python train.py --targets=["scale"] --num_classes=5 --inner_norm=false --optimizer="soap" --beta2=0.95 --beta1=0.9 --max_precond_dim=1024 --adamw_lr_other_params=0.00083 --batch_size=512
Rows from block 3 of a small image classifier, named by matrix and row number. Rows with one number belong to one neuron. Each number is 500 + 40 x the weight over its row's rms, rounded and kept within 0 to 999. All counts start at 0. Numbers have three digits each.
Before each neuron's rows are labels from the 100 images, of 14848, where the neuron reaches its highest value: "patch colour" is the nearest of a few named colours to the mean colour under the peak; "top examples" is what is common among them. Only what is clearly more common there than usual is listed. The data: gratings and oriented noise at many angles and scales. In brackets: how many of the 100.
# fc1: MLP up (model.blocks.3.mlp.fc1.weight, 1152x192), inputs 96-191
# fc2: MLP down (model.blocks.3.mlp.fc2.weight, 192x1152, transposed), outputs 96-191

patch colour: black (33)
top examples: dashes (100); very coarse (100)
fc1.656:459548497475481546492490558520498493527517531532519456470547475508467521480473517496467492542468428506558499512514465520503455514437572487556498492501529467526489541582485518538453554479543441526535508424499457550488512542567498477567544417574443527473561459446478507513463517446528489443
fc2.656:503471508528543472542489575530533461467523450493544486584463499492492500473443541446469489479485511528546544398515482508540514544375531456562608507506548500560474562520398433569492426495510535418523534428549504511528517472525464472464468509474549496511408462493571425513465556457511488494

patch colour: brown (29)
top examples: very coarse (100); sine grating (44); sawtooth grating (41)
fc1.329:545484511504479521480572497522547452506553475471438497486500472515503433492519497480542500486488537531520539514347522463497479494487392505500491513485475540464522476496502518473459503548475502653520513450465451570602528405417533458510495490575497586505469446539517500542539537461485468484
fc2.329:520450458551464569535517504430564550434477499471503523490516521442501496442470488522448490506471476419482564513482517523520492484453551508508526504458546527542487529473468543483593477431502566609519515504505545528476633451438469532467473447540474522421530503520492490519512444508457476515

patch colour: pink (25)
top examples: coarse (97); square grating (66)
fc1.121:538449511528512471530434499513571475525514400594479457458554425547478491534529515485486553458483516449473522534470498484498515484498489464495489452516479487495483502487472463533557470446491504467533506495530509575533461427519544579495510560486500535528484556479576497533427460459483414432
fc2.121:546513432489564464428520526503478466554486467462524528555449561481455479484439475508499454521526450517507475473530484463518468508410428476546419492580514548497526500592474489557517542465426516522517529511501559423526546504515526427453534499453467406579493512490511509417573478538532539509

patch colour: pink (25)
top examples: coarse (86); square grating (79)
fc1.345:468462426547472480452503474470534559439495487513534486526477493547452526411500527519494539499479508511452579416571486538537505565523478514432532505490493511424490505518538496467580512466514459422488480586533441463423619539433526492362519513541527460518508453445483495455483501516485472474
fc2.345:499411423455515479488568523436562516469516495417437475506448450477503451487540521496462414489475521541473503473452475466519478526422463467574503487441450504467536534509458429460533454432496540521481470440516500517545487510568518438534513539465470478516571522495532462472563510528528491580

patch colour: black (26)
top examples: dashes (66); coarse (55)
fc1.424:474506472442559548518523517563602498471508501493499451523504471564534468584458467510483551528447525473497447463468471476504522491516534483472448519547539497515521442465523494550495568455511522466525473498478454492540510508481490494560478511491572534566500536473545394554470444544500482514
fc2.424:562539514428478506466531531468508530500454490443539516382498524396518519526465497540465443513449554507458501501478471475511453560490483507502466441473484493475490512507482491466498477516458367539489556505430441494565543439562522539463526558523478483532577533476517531486522504468469509482

patch colour: brown (25)
top examples: very coarse (100); low contrast (60); sine grating (55); kind: sawtooth grating (36)
fc1.331:492543575494490546471557481474438491592512494478504388447513451517461515504504476462480527444473507521552520507408536499494462458462490533540488483517515540439545479511485492473503481528500474612564550409500461503514473441536519502540528460541470541490497476500463463499474516468498534480
fc2.331:466427463517517468516493512481539480433502477496505539525504575468547558440488464529466488475519501478506512536437527513528456516475522533460548479540589535531468462487472437478557440449444550556495522430524548488530606480437494504367429441520512541463528481496500473543531474527455479542

patch colour: brown (25)
top examples: coarse (85)
fc1.502:468477457489516425487473477504567440524407518613534530493499433541480489550545475492538595425502548499544540542498465461466504466498525524516483426572479553521455511472505473406532520534505532420499558493561513585470526454464531520548451605485492517499519519507554458514449466526477493509
fc2.502:520513523523541457427538526414537514544458491462509454488480545482517489405408476474511442507521443473516418513542474444417502498361449440535474522467486537447545495546472519530470520547504507507470465533443536446505467556559500494534472544566508494598577505482582497492472478512542491524

patch colour: brown (28)
top examples: coarse (92)
fc1.350:531499443524545518573451486502564504520458480530511463421495455535471510529477469481522548427411524537483496548494491439514524472467461495534484465549510527519508460493470485536566474463548509530458513392521529522499509510520543497589480471535510486513527511523586474487472485534505478534
fc2.350:553527535602512471473492517492558443522473487503497557548472519485434520506484486536479432539480525443512517537525515508499482449446516392511415523519497562431510516516459457507506502517496494507477524559456484442513469557555503472448489508534507474526555506508610563487513489538540547505

patch colour: black (49)
top examples: dashes (100); very coarse (100)
fc1.625:473588498485478569428556502485509502508542422508443437454521496508501507469493478426494498538469426523534530487548536515487474476484541484545485468495514493534528538534490530468438468509506527566489564416547428520507555550552479454531547398520503508531552415493520531531455508451570545483
fc2.625:491461444551546503504423552547531493493472481525579488561448543483483594473430496477456440484514534486523536436501457513520543578374525439562549563512577479534462564542427438492524508487533497439492521467529519499515518450518509476430490497497515503487446478500530506537496528413459496491

patch colour: brown (28)
top examples: very coarse (100); sawtooth grating (68); stripes at 45 degrees (25)
fc1.742:492498497476482503490556522507514446515525470491489462487500469499526468546508484468507560487470499521520537514344468498481451521470423517477478467496461547475515499530497536458457557522474517655508504421507448524537483431488510454550468509517470613526484453493552494537497528444439509484
fc2.742:479467449528490539505510510492537511474495505550532578475474498474483512444505520464481459435417484379494606473511518426512519467452532539525520482506604503531454502533409469458551476468549556560524494553497563487527671481492501484451458456593514531446515502536463458513499501533471490507

patch colour: brown (25)
top examples: square grating (59); very coarse (48)
fc1.322:469410524467469502446476510474584501536505510479534432483553504510497482558499446568540504487459567477528512463484477497515537488482507539535508524472463464506486459467499433455512574535493507470515477464501552530486505436497572573553445546505533504517557560491563422530458458535435542495
fc2.322:548563480465473470463477503459570523498473534487550595472588567511536522451521502490413445519481514521460493512450468444539459515453461455560529515497467484477553496506449516528523483412433488516477497483478398533583472470499504540481471562528478487599481502464568484479568505490482472454

patch colour: black (32)
top examples: dashes (97); very coarse (94)
fc1.565:486572518476497523455543528528510484500576533535531499458561480512528518473490516464457498555464441468529527548429486514527499514436566508538466466505482476476481531541489554480433539513477436531469539414491445532490528558578500493539533433570432516464512468489461484549441472462517481475
fc2.565:480501459499526470558454561517541468495474479548538479580446497528497520472410598467475516454488477509523597439480518510521557544394540464552592511491563454550456581489440454472533522489543591512537546492589497491529552520531473475443440468487555544495449473473522502489493588440480498457